config.toml
arch = "preact_resnet"
model = "sound classifier"
dataset = "single English nouns, adjectives and verbs, spoken by a formant synthesiser in many voices"
train_examples = 78125
gain_aug_db = 6
time_shift_ms = 100
n_mels = 64
hop_length = 160
input = "log_mel"
spec_augment = true
win_length = 400
targets = ["word", "voice", "intonation"]
num_classes = [114, 4, 4]
norm = "batchnorm"
hidden_act = "relu"
depths = [3, 3, 3]
kernel_size = 3
stem = "deep"
avg_pool_shortcut = true
widths = [96, 144, 208]
label_smoothing = 0.05
loss = "cross_entropy"
init = "orthogonal"
residual_init = "zero_last"
optimizer = "soap"
beta2 = 0.95
learning_rate = 0.0041
beta1 = 0.9
shampoo_beta = 0.95
eps = 1e-08
precondition_frequency = 10
max_precond_dim = 512
merge_dims = false
one_sided = false
adamw_lr_other_params = 0.00093
max_steps = 10800
batch_size = 256
epochs = 35.4
lr_schedule = "cosine"
final_lr_fraction = 0.05
warmup_steps = 210
weight_decay = 0.09
adamw_weight_decay_other_params = 0
Rows from block 2 of a small sound classifier, named by matrix and row number. Rows with one number belong to one channel. Each number is 128 + 24 x the weight over its row's rms, rounded and kept within 0 to 255. All counts start at 0.
After each channel's rows are labels from the 100 clips, of 14848, where the channel reaches its highest value: "top examples" is what is common among them. Only what is clearly more common there than usual is listed. The data: single English nouns, adjectives and verbs, spoken by a formant synthesiser in many voices.
# convs0: first 3x3 conv (model.blocks.2.convs.0.weight, 96x96x3x3, each kernel summed), inputs 0-95
# convs1: second 3x3 conv (model.blocks.2.convs.1.weight, 96x96x3x3, transposed, each kernel summed), outputs 0-95

convs0.76 [140  87 122 141 149 151 110 145 113  98 106 117 144 158  80 133 107 137 147 121 163 144  86  98 133 121 122 139  90 107 107 123 127 111 164 138  64 187  97 138 123 127 154 133 119 136 136 102  96 106 109  99 155  93 116 137 147 129 115 127 118 136 154 113 123 150 138 160  99 104 143 100  82 109  52 130 137 138 141 161 181 133 157 101 153 145 126 156 123 142 118 123 141 127 119 113]
convs1.76 [ 85  91 138 125 126 130 119 128 165  55  92 139 143 161 142 101 151 114  89 156 129 120  92 141 142 139 142 152 154 118 135  96 163 132 118 118 112 121 163 129 143 162 166 190 132 161 117 127 111 111 129 193 129 109 123 148 143  87 172 108 138 106 141 100 172 149 127 106 130 128 108 126 140 128 133  84  99 121 126 134  97 115 167 147 145 132 144 119 121 106 133 106 131 128 144 105]
top examples: intonation: rising

convs0.52 [118 129 138 138 134 131 102 156 174 144  84 115 103 106  73 147 109 105 144 127 108 151  96 116 175 162 156 131 121  93 131 116 148 129 133 149 114  85 124 177 105 122 142 107 131 126 182 123 120 130  97 120 138  97 124 126 113 154 127 156 140 122 122 129 106 150 152 132  85 116 119 100 156 142  85  75  99 104  95 111 196 128 138 120 134 128 127 127  93 118 154 103 154 155 128 147]
convs1.52 [ 94 137 118  96  90  91 137 109 178 128 105 198 115 108 110 153 140 141 159 140  92 142 139 119 176 161 141 118 105 117  88 166 102 113 106 117 158 154 143 151 130 109 150 113 103  83 156 125 115 135 112 174 118 108 138 136 145 151 128 106  93 120 126 121 145 125 143 151 133 147 148 147 111 117 113 178 139 142  98 134  99 158 124 123 129 151 105 172 128 113 120 141 110 120 185 121]
top examples: intonation: rising; voice: high voice

convs0.16 [123 125 130 113 135 107 101 107 136 112 131 134 162 124 139 116 123 101 136 151 113 151 134 156 108 160 140 112 154 168 125 125 113 158 121 139 144 176 136 107  84 136 119 123 129 124 104 133 100  67 132 137  73 159  94 128 124 140 103 141 159  70 132 183 134 127 136  96 112 131 175 133  99 139  91  81 136 142 120  99 139 134 130 102 137 121 154 127  84  89 113 159  82  96 121 153]
convs1.16 [135 135 135 119 107 133 145 143 127 172 114 168 131 132 137 120 182 138 160 105  97 123 118 139  83 129 148 112  71  86 119 121 139 129 114  73 162 118  98 126 119 137 115 142 119  96 150 162 111 143 140  94 113 147 143 158  86 115 144 112 127 151  93 155  84 111 111 138 128  75  82 166 154 122  71 117 121 154 133 138 137 117 146  82 113 158 124 124 136 131 136 153 114 110 149 133]
top examples: intonation: falling

convs0.34 [ 93 124  85  71 128 123 104 167 139 121 105 142 124 144 135 136 162 120 149 145 163 162 151 146 134 141 153 162 125 115 127 119 145  96 122 117  91  94  98 108  94 105 125 128 118  75 121 136 137 119 122 111 109 123 156 140  99  92 120 141 140 140 129 188 130 138 137 138 177 152 171 143 115 125 144 122  70 106 131 102 117 148 150 138  84 159  80 138 117 127 164  99 108 119 125 153]
convs1.34 [110 160 113 104 130 147 159 119 151 133 118  90 134 115 145 131 139 150 151 117  93 133 131 100 119 140 126 100  61  87 115 111 106 173 117 114 144 136 134 125 145 115  98 149 107  92 101 156 161 170 105  88  92  99 124  71 141 123 119 123 108 179 117 148 114 121 143 143 153 146 121 128 111 137 120 181  88 100 148 120 158 151 132 119 115 118 151 128 133 173  89  91 148 133 132 111]
top examples: intonation: falling

convs0.3 [151  81 156 139 135 120 113 115 117 115  95 149  80  91 137 131 115 120  91 115 192  97 105 148 143 148 196  96 113 109 137 155 133 144 120 122  91 145 155 133 104 136 116 156 125 105 159 120 129 113  68 125 112 123 120 124 121 121 115 155 123  87 100 149 103 118 135 142 116 178 151 108 128 107 109 168 104 117 143 133 115 150 108 120 137 101 115 147 138 157 102 137 118 176  93 154]
convs1.3 [154 123 163 113 154 134 126 129 102 155 136 152  87 161 153 125 137 144 161 202  81 131  93 151 122 106 133  94 129 136 149 149 135 116 148 139 178 126 119 115 158 121  93  95 104 115 151 116 115 123 143 137 142 152 116 144 163 154  82 131 177 135 112 140 169 126 158 145 127 141 136 154 146  86 122  92 114 156 129 134 129 126 137 194 139 147 127 167 119 151 118 105 149 146 144 125]
top examples: /aɪ/; clipping

convs0.59 [154 172 107 153 108  99  86 144 116  87 104 121 102 136 118 150 169  98 130 102 150 138 123 114 131 127 134 116 158 148 148 127 160 145 173 130 116 155 116 104 148 144 158 163 124 162 141 120 103  44 110 124 112 106  74 112  73 127 128 194 115  95 113 119 115  88 141 118 133 113 115 122 139 138 132 126 121 119 136 136 115 143 111 140 120 145  91 113 129 157 134 166 114 144 121 139]
convs1.59 [140 161 104 141 135 177 103 109 126 143 124 117 113 141 163 127 154 108  83 103 100 111 168 164 163  93 134 139 130 119  96 120 137 123 117 118 159 142 132 116 134 180 132 149 104 129 145 127 135 113 170 116 135 132 106 131 112 113  80 175 108 154 116 119 140 108 133 109 146 124 143 139 155 174 110 107 178 142  94  93 130 134 106  97  92 186 127 123  95 136 101 122 150 109 173 138]
top examples: intonation: falling; voice: low voice

convs0.21 [136 141 122 152 110 137 150 156 112 123  87  99 129 128 124 108 125 114 149 175  86 111 119 108 121 120 137 148  75 132 160 129  87 164 160 145 137  87 165 123 136 170 133  91 129 111 112 111  85 152 112 135 124 105  95 168 107 136  97 110 133 107 123 105 142 125 138 114  74 150 120  92 129 143  70 127 135 151 161 139 124 143  91 131 160 115 155  97 102  95 107 128 135  86 132 127]
convs1.21 [121  99  80 108 122 138 105 161  94 114  91 132 161 124  87 138  89 118 118 114 143 153  99 124 105 120 133 150 119 114  92 123  93 128 144  91 124 135 146 151  72 119 114 140 157 147 146 135 111 151 149 119 140  81 110 129 169 131 136 152 112  98 143 154 133 180 142 121  91  84 102  72 136  90 155 125  88 135 147 127 150  83 116 143 110 121 116 133 115  86 104 143 117 140 131 128]
top examples: intonation: rising

convs0.81 [146 117 152 139 111 143 110 111 111 118  89  91 102 138  94 129 113  70 148 163 140 139 116 160 113 104 113 118  89 133 134 104 135  73 161  78 102 147  93  88 106 144 144 117 124 114 101 178 110 143 159 119 132  97 144 115 145 149 131 105 172  87 102 111 166 104 108 106 123 132 130 155 109 153 143 157  90  74 153 116 114 145 151 123 113 134 136 147 135 121 151 137 137 115 104 140]
convs1.81 [ 93  90 130 155 143 103 104 121 147  92 119 122 115 112 164 143  81 133  91  88 104 134 120 150  87 119 115 154 110 101 131 129 100  91 124 116 127 178 117 114  75 154 116 110 130 140 107 128 114 135 154 124 131 112 134 144 101 178 117 158 123 104 165 112  88 124 181 102 149 126 134 104 138 104 103 144 148 162  82 122 112 113 133 139 128  70 102  88 145 137 130 142 114 114 115 146]
top examples: intonation: rising

convs0.35 [110 120 100 139 127 104 111 185  86 110 147 121 125 158 147 117 119 149 141 147 144 172 132 140 133 101 122 124 120 138 105 100 160 160 121 119 160 157 139 162 142 107  98  87 140 135 123 120 189 179 150  99 127 112 154 147 143 141 129  95 115  83  81 126 135 133 134 171 103 151  88 159  96 123 113 160 105 133 132 152 133 122 141 146 147 129  76 115  98 111 103  88 115 120 135 136]
convs1.35 [110 122 158 150 142 105 113 125 135 142 127 155 123 184 122 110 111 105 130 149 134 186 149 135 117 114 128  70 124 113 135  84 132 137 112 113  87 133 136 138  87 133 118 126 152 145  62 104 139 152 161 126 138 131 170 160 116  99  90  92 124 139 117 138 174 117 168 150 155 176 147 136 131 143  94 155 120 157 129 136 145 151 166 123 155 136 102 126 113 120 138 109 112 166 141 158]
top examples: intonation: rise then fall; voice: high voice

convs0.72 [117 134 126 149 115  94 127 130 110  91  83 125 143 145 151 137 146 111 181 106 135 163 106 108 131 135 151 100 146  96 140 111 191 130 142 104 102 116 130 135  79 148 171 152 113 119 103 122 154 147 113 122 105 125 187 124 144 146 147 135  97 152 141 132 107 129 146 143 136 142 127 105  90 157 123 181 115  92 118 149 121 142 138  74  95 168 117 126  87 156 124 115 130 114  99 102]
convs1.72 [103 123 148 131 116 141 112  82 129 127 135 165 135 150 133 125 139  97 152 142 147 186 169 156 173 142 162 168  94 122 123 128  89 123 105 116 135 129 179 144  98 114 117 139 121  89 121 104 110 113  89 173 131 164 150 162 133 121 126 139 139  93 128 140 157 127 162  96 132 145 121 103 108 174 146 181  96 140 161 117 123 138 125 127 164 102 129 150 123 100 112 133 160  99 113 131]
top examples: intonation: rise then fall; voice: high voice

convs0.11 [110 114  90 139 128 188  95 141 100 139 106 101 127  99 134 135 104 138  87 113 127 144 107 106 131 150 106 115 114 121 135  93 126 164 165 104 181 120 123 188 104 105 124  98 131 165  81  96  98 121 116 135 111 151 124 156 144 133 101 127 159 122 159 123 125 137 147 133 110 138 108  89 152 144 104 175 135 113 119 137 117 106 117 123 180 128  81  84 121  94 135 128 126 118 159 132]
convs1.11 [ 99 164 190 113 140 134 119 132 137 141 131 114 153 107 112 134 114 136  77  89 114  85 134 123 127 160 133 129 107 138 133 192 153 133 121 141 121 165 179 144 139 157 117 130 135 115 110 123 151 146 150  67 122 103 143 143 115 145 161 146 100 137 146 126 151 145  90 118 124 136 130 114  97 116 169  89 108 132  89  92 102 112  98 168 114 105 124 131 149 138 127 146  76 135 153 127]
top examples: intonation: rising

convs0.28 [ 97 149  92 153  98 127 170 110 128 123 134 131 140 105 118 126 104 153 190 100 103 127 128 145 177 138 134 123 147 128 108 163 128 134  78  84 132 151  84 105  98 162 184  85 131 147 173 121 142  86 135 131 125 129 120 144 117 145  86 120 127 127 146  98 108 114  93 130 178 156 126 126 147 105 161 176 121 144 139 141 124 114 110 101 115 109 126 113 141 140 139 118 148 104 132 113]
convs1.28 [124 153 128 114  75 135 140 146 115  98 130 113 157 111 156 160 127 129 156 155 132 183 101  93 136 168 139 174 134 115 130 124 101 142 126 101 113  99 131 138 113 149 143 143 136 164 137  85 141 123  98 174  94 165 141 140 112 147 126 111 137  85 147 133 148 138 119  85  88  94 157 127 132 143  95 188 126 124 135 114 118 155 177 129 119 140 146 116 129  85 141  83 136 116 111 115]
top examples: voice: low voice; intonation: rise then fall

convs0.49 [148 121 131 127  82 125 139 148 137 147  90 145  97 136 162 117 165 120 118 130 162 113 126 101 131  80 151 133 141 136 159  91 155 141 140 129  80 132 107 133 151  95 144 132  85 141  98 147 121  49 122 161 120 114 121  89 127 116 143 176 170 105 101 122 128 108 102 136 111 143 103 154 118 111  93 123 119 161 105 105 117 134 133 142 114 155 167 129 109 115 118 153  90 111  84 127]
convs1.49 [108  90 125 124 162 151 108 117 108 131  95 113  89 154 122  87 159 152 127 141 146 165 106  90 155 141 115 173 143 148 126 168 148 116 143 136 104 134 138 133 119  95 128 110 153 167 123 141 144 136 147 120 117 118 115 139 119 138 110 124 131  68  91  92 119 127 118 133 149 143 130 138  93  73 153  88 147 136 126 131 127 157  86 203 123 179 114  91 146 137 121 130 139 143 131 151]
top examples: voice: deep voice; intonation: rise then fall

convs0.23 [164 128 143 109 125 129 152 113 105 133 144 141 114 113 105  95 100 142 121  72 153 106 143  90 118 136 115 131 138 101 124 119 137 145 102  97  79 145 103 127 136 165 118 167 124 160 134 123 120  85 124 151 121  76 135 142 142 139 130  98 109 156 108  82 165 107  99 100 158 120 134 110 141 104 113 140 119  77 108 140 170 137  89 137 126 159 127 161 118 168 158  81 144 104 164 131]
convs1.23 [ 84 124 150 128 177 127 128  90 123  94 119 108  76 103  99 138 127  92 149  94 159 124 134 119 124 149 129 120 172 139 149 134 125 117 151 130 123 115 155 119 132 167 132 156 127 120  91 138  66 105 131 187 141 102  74 115 128  99 122 131 126 131 158 121 112  80 109 126 104 147 166 115  74 142 129 110 147 131 110 117 144 110  97 108 120  86 146 138 132 129 109 145  91 113 139 105]
top examples: voice: deep voice

convs0.30 [159 105 136 125  95 131 168 137 149 140 161 119  77 130 132 113 162 123 103 126 136  76 117 142 136 124 116 119 143 116 107 107 124 165 122 133  96 153 154 136 152 154 107 112 119 107 157 141 150  85 143 124 123 124 112 173  87 130 133  99 113  95  86  96  92 142 144 111 151 127 112 134  97 165  98 159 137 104 119 146 121 147 111 146  95 188 118 144 146 129  70 137 148  79 120 123]
convs1.30 [145 121 157 120 162 100 134 140 140 162 156 118 126 108 133 169  95 131 158  88 145 108 131 169 133 103 124 135 179 120 109 161 161 110 120  88 120 110 119 125 118 214 124 112  87 142 108 119 167 131 130 129 125 134 136 119 112 129 149 121  91 161 162 116 130  82 123 141 132 141 135 154 159 158 173 116 144 162 112 119 144 144 126  95 144 127 101 165 109 154 100 167 128 146 104 135]
top examples: intonation: rising

convs0.93 [116  84  83  93  94 122 123 118 113 105 104 123 159  94 105 126  78 133  84 144 154 101 160  92 120 126 122 118 169 126 108 111 166 121 141 137 153 127 115 171 109 150 130 157 134 140 140 112 118  97 153 103 177  72  97 145 125 131 117  93 114 114 111 116 126 126 142 122 137 138 164 129  91 100 107  98 128 127 148 123 168  75 154 134 122 158 108 107 149 125 113 155  95 128 151 138]
convs1.93 [111 137 119 136 111  92 106 154 142 104 121 117 115 121 118 100 147 105 119  97 131 150 130 148 155 119 131  99 149 118 164 111 157 110 103 107 130 114 174 157 103 158 130 127 120 115 160 143 131 116 140 166  99 117 143 123  82  84 133  85 121 151 166 112 111 107 120  64 123 125 134 132 143  96 173 109 116 128 132 209 137 129 111 142 177 129 116 111 133 101 116 109 176 128 142  93]
top examples: intonation: rising; voice: low voice

convs0.43 [162 129 123 156 140 117 124 127 118 119 127 169 103 106 131 105 114 134  73 120 146 129  94 135 125 102 125 166 108 156 129 115 193 111 115 156  85 110 149  93  87 132 139 156 120 155 130 106 129 121 109 126 157 131 156  93 148 124 148 103 112 151  88  96 147 110 131 149 191 143 135 144  70 129 146 109 118 120 127 106 155 128 109 172  87 156 119 127 149 133 165 144 100 124 111 102]
convs1.43 [ 72 123 143 179 140 183 117 123 133 122 113 168 149 145 157  85 112 114 102 164 114 125 137 164 140 150 123 110 165 126 123 150 137 136  92 111 119 111 123  94 153 108 147 119 118 137 147 144  79 100 155 118 103 150  96 129 148 113 120 111 116 154 141 177 127 106 116 119 164 105 100 101 108 114 137 108 113 130 122 117 102 154 146 203 137 145 140 131 118 108 107 133  96  92 105 150]
top examples: intonation: falling; voice: high voice

convs0.44 [141 146 131 153 108 103 148 113 132 114 157 100 112  98 193 112 156 123 108 105 153  61 139 144 147 134 108 107 128 139 117 116 157 157  74 109 118 141 139 151 170 151 114 122 132 140 109  99 134  81 103 121 105 141 155 124  89 115 111 151 151 116 130  99  85 151 124 112 133 156 118  99 153 179 128 144 147 123 116 148 117 130 176 106 106 147 120 142  84 103 164 124 123 157 104 133]
convs1.44 [127 123 135 137 117 135 132 129 123 133 154 119 142 136 138 114 130 136 116 131 123  68 142 162 127 167 114  99  85 105 114 110 108  96 125  99 156 114 135 219 126 122 108 133 165  96 143  93 139 105 114 155 137 109 126 127 118 153 155 132 101 143 220 123 108 109 130 112 143 148 110 107 113 148  95 140  98 155 122 173 115 123 166 135 139 139 130 138 113 146 112 172 133 102 146 111]
top examples: intonation: rise then fall; voice: deep voice

convs0.64 [112 137 154 181 102  94 122 133 118 117 166 158  98 183 164 127 100 132  93  57 126 123 163  90 163 120 130 124 159 120 142 128 125 121 108 128 116 121 143  87 155 134 117 129 121 154 157  97 108 120  92 121 119 125 129 120 114 128 121 151 151 105  95 152 102  85 117 152 132 150  81 130 151 117 142  97 153 141 132 166 137 157 109 149 132 135 146 118 120 145 114  92  99 171 132  94]
convs1.64 [121 131 162 187 150 141 144 150 130 150 167 152 132 143 163 142 112 115  74 172 110  84 118 111  97 143 150  58 110 141 147 167 128 120 161 115 102 136 137 135 151  85 149 162 145 114  65 112 122 115 129 125 124 131 141 115 133  90 142 152 162 125 133 138 109 149 159 100 148 129 146 116 117 138 122 164 144 141 135 169 118 142 145 117 149 181 117 138 141 114 132 120 106 154 142 138]
top examples: voice: deep voice; intonation: falling

convs0.37 [120 111 132 109 117 126 125 170 118  77 120  93 116  98 138 122 125 114  98 122 101 140 127 121 147 146 177 169 102 121  86 134 169 137 155 141 137  89 144 172 127  87 149 124  85 100 109 128 124 127 122 129 165 136  86 147 106 127 108 188 138 161 119  79 139 165 159 124 139 126 156 148 163 143 161 102 125 144 108 119 152 112 133 140 112 137  86 145  95 121 126 127  93 102 130 106]
convs1.37 [136 132 117 123  97 185 145 116 167 131 157 158 169 122 110 136 141 126 106 133 123 143 117 123 150 124 124 155 156 105 135 104 142 134 130 154  74 139 137 103 115 149 111 139 133 120 129 110 136 101 103 182  82 143 129 127 165 144 145 152 157  91 116 178 129 111 145 122 117 125 103 139 149 127 153 205 114  72 140 100  72 171 139 109 151 146 121 101 125 123 108 116 120 144 121 116]
top examples: intonation: rising

convs0.8 [148 111  89 111 155  98  66 104 130 110 162 126 157  96  98  92 144 148 113 143 143 113 124 161 111 143  83 106 139 153 124 160  93 132 167  86 118 151 133 118 150 121 178 116 134 156 109 121 140  90 124 108 122 146 111 161 133 151 168 123 105 135  91 122  89 116 112 142 143 152  79 136 168  98 100 124 150 113 128 129 136 113 109 110 116 152  94 115 113  93 143 105 121  96 145 131]
convs1.8 [135 107 138 164 131 158 138 181 132 144 133 170 131 147 122 113 150  91 129 120 142 127 126 140 166 116 121 139 138 144  99  57 126 120 190 134 107 127 118  92 143 126 101 133 126 110 123 116 130  87 137 163 131 148 122 135 174  89 148 115 165 163 133 139 139 142  91 166  89  89 135 115 104 118 123 176 117 170 133 125 105 129 128  98 124 162 149 114 139 133 164 123  92 133 164 112]
top examples: voice: deep voice

convs0.67 [130 125  99 112 109 139 143  99 131 123 101 196 129 118 114 122 107 147 157 111 108 105 129 138 115 133 113 150  79 165 125  95 150 168  70 128 131 139 135  94 131 146  94 111 106 137 140 119 106 136 103  85  99 128 141 123 125 125  99 101 142 146 149 165 133  93 108 126 143 100 171 110 150 138 141 156  70 109  87 165 123 125 103  89 122 168 138 152 147 159 121  92 122 133 121 109]
convs1.67 [152 135  90 149  80 145 135 180 142 121 114 138 132 124 136 111 115 102 108 152 154 140 140 115 133 118 117 139 149 139 153 133 142 143 121 137 109 124 114  89 115 118 120 145 139 135 129 137 123 106 106 215  93 161 135 120 181 135 141 115 162 110 156 177 126 126 131  86 132  96  86 140 141 149 145 169 155 112 151  96  78 164 128 115 157  93 153 136 115 121  97 115 125 145 154 153]
top examples: intonation: rising

convs0.39 [164  96 146 126 126  82 137 131  72 141 176 132 104 122 119 110 101 137 133 120 129 100 155 104 109 111 133 119 137 138 143 135 135 181 117 135 114 113 131 118 119 121 118 134 111  94 143 105 118  67 114 150 125 153 136 113 108 141 139 131 126 103  78 194  95 105 139 105 140 154 138 177 142 149 143  86 127 123 159 111 136 135 116  89 107 130 119  83 123 177 129 171 111 109 153 154]
convs1.39 [ 85 141 103 125 169 132  95 123 141 146 148 132 147 131 138 156 113 147 132 113 127  96 143 123 125 131 174 140 150 148 146 173 143 122 140 114 121 149 118 147  75 158 149 120 146  86 105 183 141 111 128 128 152  89 120 114 171 114 136 166 105 119  81 102 104 125 153 110 143  88 169 140 106 156 100 110 163 138 121 132 129 136  88 153  83 168 117 110 127 156 149 115 154 163 133 141]
top examples: voice: low voice

convs0.84 [125 143 112 145 109 181 156 163 150 161 143 122 117  85 166 108 111 134 110 102 118  81 172 105 186 129 152  98 161 142 138 125 144 115  94 140 129 146 116  88  85  98  77  98 117 151 168 115 148  87  88 121 137 145 135 141 122 107 136 114 129  93 132 141 120 111 113 168 138 132  92 154 116 132 141 156 166 114 162 137 141 121  99 113 102 119 108 128 120 102 133 112 122 152 136 126]
convs1.84 [133 159 150 139 117 110 109 145 153 131 106 106 119 156 149 168  86 134 133 179 115 107  99 182 103 148 159 148  77 130  90 151 111 101  96 104 118 125 111 158 107 159 116 154 109 124 126 122 108  93 105 144 128 152 129 143 179 139 150 127 133 121 203 126 122 142 131 122  82 128 116 173 165 128 150  88 102 144 123 162 132 115 147 135 122 157 104 144 138 128 146 129 140 148 111 135]
top examples: intonation: falling

convs0.58 [119 133 131 113 117 142 134 132 143 111 102  81 121 118 133  97 113  93 107 105 112 141  93 111 119 107 102 200 124 144 188 127 135 159 109  84 132 148 135 156 140 159 156  91 122 164 183 115 119 137 118 101 134 133 101  94 145 140 148 129 118 136 107  86 136 122 147 195 138 108 114 112 140 133 164  88 128 101 125 185 110 153 135 163 121 126 139 108 118 129 126 137 108 111 142 125]
convs1.58 [142 130 116 114 109 199 117 127 153 118 139 142 139 131 138 147 147  85 123 111 150 134 114 106 161 123 104 161 154 110 114 133 144 134 100 131  79 102 122  79  73 126 129 181 157 103 124 128 163 133 114 173  99 111 127 111 151 127 149 114 175 119 116 171 119 114 115 119 117  97  88 131  98 111 114 164 125 106 134 102  95 156 145 105 105 135 116 130 134 102 121 142  82 116 133 170]
top examples: intonation: falling